python train.py --arch="convformer" --model="segmentation model" --dataset="simulated fluorescence microscopy of cells" --train_examples=97500 --image_size=48 --crop_scale_min=1 --horizontal_flip=true --translate=0.06 --num_classes=3 --output_stride=8 --norm="layernorm" --norm_position="pre" --activation="gelu" --parallel_block=false --moe="expert_choice" --drop_path=0.15 --num_experts=8 --moe_every=1 --expert_mlp_ratio=1 --experts_per_token=2 --shared_expert=false --patch_size=[2, 2] --depths=[4, 8, 4] --widths=[96, 192, 384] --kernel_size=7 --residual_init="none" --optimizer="nadamw" --lr=0.001 --beta1=0.9 --beta2=0.999 --eps=1e-10 --grad_clip=1.0 --l1_shrink=0.003 --steps=5100 --batch_size=64 --epochs=3.3 --lr_schedule="step" --warmup_steps=100 --weight_decay=0.4
Rows from block 8 of a small segmentation model, named by matrix and row number. Rows with one number within an expert belong to one neuron, the router's apart. Each number is 50 + 10 x the weight over its row's rms, rounded and kept within 0 to 99. All counts start at 0.
After each expert's rows are labels from the 100 images, of 14976, where the router gives the expert most weight on average: "top examples" is what is common among them. Only what is clearly more common there than usual is listed. The data: simulated fluorescence microscopy of cells.
# router: router (model.blocks.8.mlp.router.weight, 8x192), inputs 0-63
# up: expert up (model.blocks.8.mlp.up, 8x192x192), inputs 0-63
# down: expert down (model.blocks.8.mlp.down, 8x192x192, transposed), outputs 0-63

# expert 0
router.0:41 49 41 41 55 44 37 69 66 66 36 39 53 54 43 56 39 37 41 58 65 47 44 45 52 48 38 35 48 49 37 54 50 57 45 35 69 52 26 43 48 68 59 39 41 69 52 39 54 57 48 55 48 35 53 46 39 37 57 29 57 41 36 42
up.11:52 35 42 47 38 51 53 45 71 41 60 45 48 51 53 58 91 47 56 45 54 71 82 56 53 63 57 66 51 67 50 51 47 63 52 46 42 64 51 44 45 46 54 29 49 46 51 55 48 28 52 37 37 58 63 50 52 41 59 51 52 34 54 52
down.11:10 52 61 56 42 51 43 50 52 52 40 47 41 45 63 59 20 52 39 55 44 41 43 44 44 51 48 27 54 45 53 49 38 53 53 62 51 51 49 42 30 54 50 52 41 44 47 41 55 61 83 35 40 53 51 49 47 58 50 32 50 53 50 50
up.12:37 41 47 48 39 52 52 35 54 47 45 50 48 55 48 57 60 73 57 50 50 60 45 22 52 47 42 59 50 45 64 43 46 56 45 66 54 55 39 48 51 47 55 66 49 58 53 58 66 68 52 51 40 36 35 51 58 64 55 45 40 50 40 50
down.12:39 29 52 45 42 58 38 57 48 38 52 47 56 50 56 52 50 43 53 62 47 54 57 55 43 59 52 45 39 39 44 60 49 48 53 49 52 46 34 50 58 50 45 47 58 48 46 62 39 45 54 50 53 50 60 53 50 28 51 50 44 58 57 49
top examples: cells: six to nine; stain: cyan; fragmented nuclei; membrane rim

# expert 1
router.1:68 54 49 38 70 58 57 64 44 51 59 46 67 46 51 30 46 29 54 41 46 46 58 60 37 56 47 47 37 70 38 56 48 59 62 53 42 47 45 61 63 26 42 39 36 54 39 44 38 46 39 46 57 54 56 49 52 54 39 57 59 52 51 47
up.11:52 53 50 55 44 45 59 28 53 44 37 85 68 51 50 55 51 50 44 47 56 55 80 50 62 50 43 43 42 47 50 51 56 46 43 52 47 40 50 49 43 48 56 48 45 58 58 52 61 54 47 54 58 49 40 50 53 71 38 63 51 46 56 51
down.11:53 67 55 50 56 49 43 56 51 61 55 32 46 50 27 54 57 27 65 47 42 50 43 47 51 50 46 33 50 49 27 50 50 45 50 42 45 49 39 37 57 20 65 43 66 36 76 51 45 29 70 50 50 48 49 48 51 46 51 46 51 62 61 55
up.12:72 53 65 50 49 54 45 53 70 54 51 49 61 68 49 50 57 39 39 52 54 64 42 50 62 68 46 51 49 60 58 54 51 78 58 50 49 54 52 50 55 45 63 50 79 61 38 54 30 74 48 68 50 47 35 49 36 67 50 43 63 48 53 38
down.12:40 53 46 48 68 50 54 55 45 52 41 38 49 48 26 65 51 39 43 38 62 57 49 64 53 42 46 51 21 31 57 46 49 61 53 55 49 50 50 65 50 54 51 65 50 49 50 40 32 47 55 57 50 70 51 48 52 62 60 56 55 49 46 46
top examples: ring around the nucleus; few cells; cells: one or two; cyan stain

# expert 5
router.5:61 38 41 49 36 58 46 49 62 63 55 20 62 61 64 58 35 53 55 52 56 70 55 61 58 45 43 54 57 48 59 43 47 35 41 56 35 45 48 46 60 56 53 46 45 44 53 53 54 35 53 54 56 36 45 54 51 40 45 52 51 56 51 53
up.11:46 57 53 42 38 52 68 50 47 42 46 51 56 53 69 61 48 51 46 49 47 51 53 49 50 45 46 51 61 58 48 50 42 57 50 61 66 54 44 44 49 69 47 49 51 66 51 51 77 42 53 49 37 51 50 49 45 53 51 54 46 61 42 58
down.11:52 57 50 53 49 38 42 49 42 44 57 53 43 63 45 44 51 58 53 52 51 32 50 44 52 46 58 46 45 41 61 81 79 49 50 39 40 49 48 64 50 50 47 48 54 47 53 46 36 62 39 57 38 54 44 46 70 29 44 43 49 45 60 56
up.12:47 54 46 39 51 52 55 53 48 64 39 51 59 55 48 57 46 64 51 48 55 63 16 29 50 72 55 50 69 31 73 49 47 58 50 47 31 51 49 53 39 71 53 46 43 64 48 54 36 49 49 62 56 50 45 60 50 27 53 47 43 54 61 50
down.12:66 60 54 58 47 62 58 56 34 55 53 51 45 68 50 52 55 48 45 65 09 55 46 50 54 46 36 51 50 54 47 47 45 34 46 38 46 36 38 34 49 37 52 60 49 48 44 52 67 45 75 48 51 52 51 28 46 52 50 64 38 54 41 49
top examples: long thin cells; out of focus; crowded; cells: ten or more

# expert 6
router.6:55 51 54 57 58 48 39 55 30 68 56 65 35 39 39 44 69 48 38 56 59 49 61 54 35 53 62 56 49 34 56 58 60 47 45 38 46 34 48 37 37 40 66 63 57 60 59 57 46 33 36 55 60 51 67 44 30 47 62 65 47 54 55 52
up.11:50 51 51 48 47 41 55 46 43 40 47 36 50 55 34 50 44 37 54 49 50 60 48 50 63 50 54 59 61 31 53 44 54 48 52 50 56 84 47 45 51 46 46 10 49 34 54 51 59 50 42 62 43 47 46 47 58 52 44 60 52 47 29 50
down.11:59 71 35 50 50 56 51 57 50 52 46 42 50 41 53 50 49 50 47 48 50 49 56 27 30 30 51 50 41 35 43 50 52 49 31 52 49 48 47 44 31 51 38 50 48 73 59 54 51 65 37 51 60 48 48 57 60 52 47 50 36 63 49 49
up.12:52 54 54 64 53 53 57 47 39 64 69 40 39 40 49 44 63 41 31 67 48 68 49 41 56 49 50 50 51 67 47 60 49 49 56 48 74 59 41 51 40 13 45 50 41 34 54 79 55 65 44 50 51 49 58 47 48 54 45 67 35 41 55 48
down.12:49 47 34 38 56 47 35 48 49 69 53 52 56 44 55 60 46 59 66 44 55 44 56 63 19 66 51 50 63 49 40 57 52 57 38 46 51 66 38 51 53 50 45 51 61 61 44 52 45 32 20 50 52 44 55 48 59 54 62 38 50 49 72 63
top examples: long thin cells; out of focus

# expert 3
router.3:38 56 62 42 40 46 58 40 33 28 33 65 36 61 46 62 45 51 32 47 59 33 44 39 57 53 57 50 51 51 55 47 62 54 48 64 65 57 53 46 59 79 41 70 35 54 44 55 55 55 48 56 43 62 44 51 58 51 50 36 52 51 49 38
up.11:52 50 31 51 31 31 49 51 57 51 50 46 32 38 50 54 78 42 49 52 44 53 50 60 53 50 47 42 50 53 36 47 49 49 33 67 48 45 46 52 50 49 64 66 50 50 49 83 29 43 53 47 56 36 40 52 51 50 39 50 51 52 61 49
down.11:50 26 47 56 64 50 69 49 50 52 30 51 45 45 42 50 51 32 37 38 49 52 59 20 45 49 51 67 66 59 36 50 55 50 50 51 51 57 49 52 54 40 48 44 54 67 64 41 62 48 52 64 55 60 48 55 52 58 47 50 49 50 50 50
up.12:41 63 50 31 49 47 44 55 49 52 36 23 48 30 49 57 48 53 43 46 52 49 48 39 48 56 68 45 47 36 50 57 47 70 47 38 57 31 54 50 46 45 54 31 50 55 53 61 59 41 49 47 49 45 56 52 42 47 58 26 58 50 63 48
down.12:68 34 44 51 48 56 52 49 52 45 43 61 56 61 56 51 49 42 55 51 48 69 55 60 36 54 58 63 50 56 33 57 46 45 28 44 48 51 46 34 54 31 53 47 85 52 66 53 55 44 38 55 61 68 67 47 43 49 48 68 48 59 53 55
top examples: crowded; cells: ten or more; membrane rim

# expert 4
router.4:38 54 46 50 58 39 66 45 53 54 45 66 42 50 55 60 58 47 72 63 38 64 40 45 59 45 33 45 53 62 61 44 47 55 47 57 46 49 52 50 58 32 36 49 65 39 54 35 54 50 69 50 46 41 60 43 62 55 41 62 48 45 56 47
up.11:52 48 56 31 45 42 34 30 45 46 47 54 70 59 60 50 59 48 47 42 63 49 51 59 55 42 51 70 49 51 28 61 35 75 50 52 62 51 46 52 41 47 54 41 50 51 50 67 51 59 53 42 46 47 30 43 42 56 35 50 50 50 46 39
down.11:24 48 37 47 44 44 47 48 60 65 36 73 51 67 45 73 45 48 55 58 42 57 47 43 41 53 28 49 64 49 38 40 67 41 39 62 44 34 51 45 50 46 58 72 53 38 49 44 49 47 41 53 61 67 47 42 47 35 54 35 42 52 56 48
up.12:40 47 41 46 42 47 47 48 79 51 21 48 50 53 37 58 64 60 57 59 53 41 57 47 56 70 61 50 87 48 62 44 76 59 28 43 54 39 36 54 47 60 60 55 54 61 51 64 59 66 48 44 55 37 43 62 44 50 66 44 42 50 52 47
down.12:62 57 43 51 31 75 54 50 55 29 55 44 69 54 68 38 50 67 49 41 21 59 49 36 57 39 60 65 46 49 39 33 52 59 41 68 44 72 73 61 57 26 48 53 63 54 56 60 56 50 42 44 57 55 35 51 50 51 61 65 34 50 37 63
top examples: fragmented nuclei

# expert 7
router.7:47 52 43 43 68 45 42 53 51 44 65 52 63 45 32 31 49 51 62 43 44 52 57 36 43 57 49 61 43 42 49 56 53 56 59 38 52 57 60 62 34 57 54 40 46 54 46 50 26 53 23 48 59 66 61 65 34 44 55 47 45 42 60 52
up.11:50 43 59 26 50 57 50 56 36 28 50 49 49 25 50 47 48 41 50 48 50 55 50 33 45 40 30 44 49 53 45 37 52 52 44 56 53 50 59 50 57 56 43 50 38 29 50 49 64 38 53 40 58 50 50 52 35 57 50 48 50 52 50 50
down.11:35 52 74 46 51 48 50 57 38 34 44 50 50 53 54 49 56 53 55 52 52 14 68 62 54 61 59 53 53 50 58 50 50 50 40 60 62 34 51 45 61 58 43 62 53 51 53 50 51 52 44 51 49 51 49 63 48 57 64 61 60 40 66 59
up.12:55 62 51 42 63 42 66 47 14 60 52 68 51 47 52 53 57 50 49 51 45 58 40 49 49 39 57 52 66 51 48 55 50 43 54 60 51 51 48 63 51 16 43 53 51 54 51 39 49 51 63 66 72 47 62 53 37 54 43 50 43 70 55 50
down.12:47 50 49 48 27 44 50 51 38 53 46 53 43 49 45 57 59 50 52 62 47 41 49 56 45 43 48 67 61 43 42 45 55 52 57 51 51 49 61 64 62 46 39 52 38 66 51 54 59 50 55 53 47 36 60 58 60 77 48 68 46 52 19 45
top examples: few cells; cells: one or two; ring around the nucleus; long thin cells

# expert 2
router.2:64 57 48 62 41 59 58 54 63 53 62 45 54 50 49 38 55 54 35 41 43 50 47 54 44 54 65 54 43 27 53 41 45 50 52 42 56 42 68 45 43 40 56 45 64 45 69 64 63 74 46 39 50 52 51 39 54 56 57 63 39 46 51 69
up.11:50 34 45 69 47 51 69 46 49 59 39 48 57 57 25 49 59 46 52 50 51 28 38 64 52 50 61 51 50 58 50 45 34 30 41 28 52 39 68 71 51 51 49 50 51 32 51 50 41 45 38 56 72 43 49 50 51 39 35 55 35 42 58 50
down.11:43 50 40 50 49 54 33 37 37 50 35 68 37 32 34 29 39 68 50 50 55 68 46 50 50 50 52 61 50 50 47 59 57 51 33 50 50 32 50 49 26 55 50 29 50 47 49 50 55 59 80 31 47 49 51 46 50 61 50 50 50 50 61 59
up.12:36 70 62 34 32 68 48 50 24 56 51 47 57 52 59 41 35 40 47 45 43 91 27 43 45 45 52 40 48 47 35 45 50 50 38 69 31 29 35 49 51 50 51 52 73 50 54 49 50 44 59 51 43 51 30 46 58 54 31 52 50 51 57 30
down.12:50 44 53 50 46 50 51 36 53 43 50 47 57 47 54 30 57 49 65 44 50 30 59 73 55 49 57 52 63 36 44 58 40 61 53 38 58 51 35 49 56 45 34 64 49 39 54 59 41 46 50 51 55 51 50 45 78 52 36 53 55 48 33 41
top examples: few cells; cells: one or two; dim; ring around the nucleus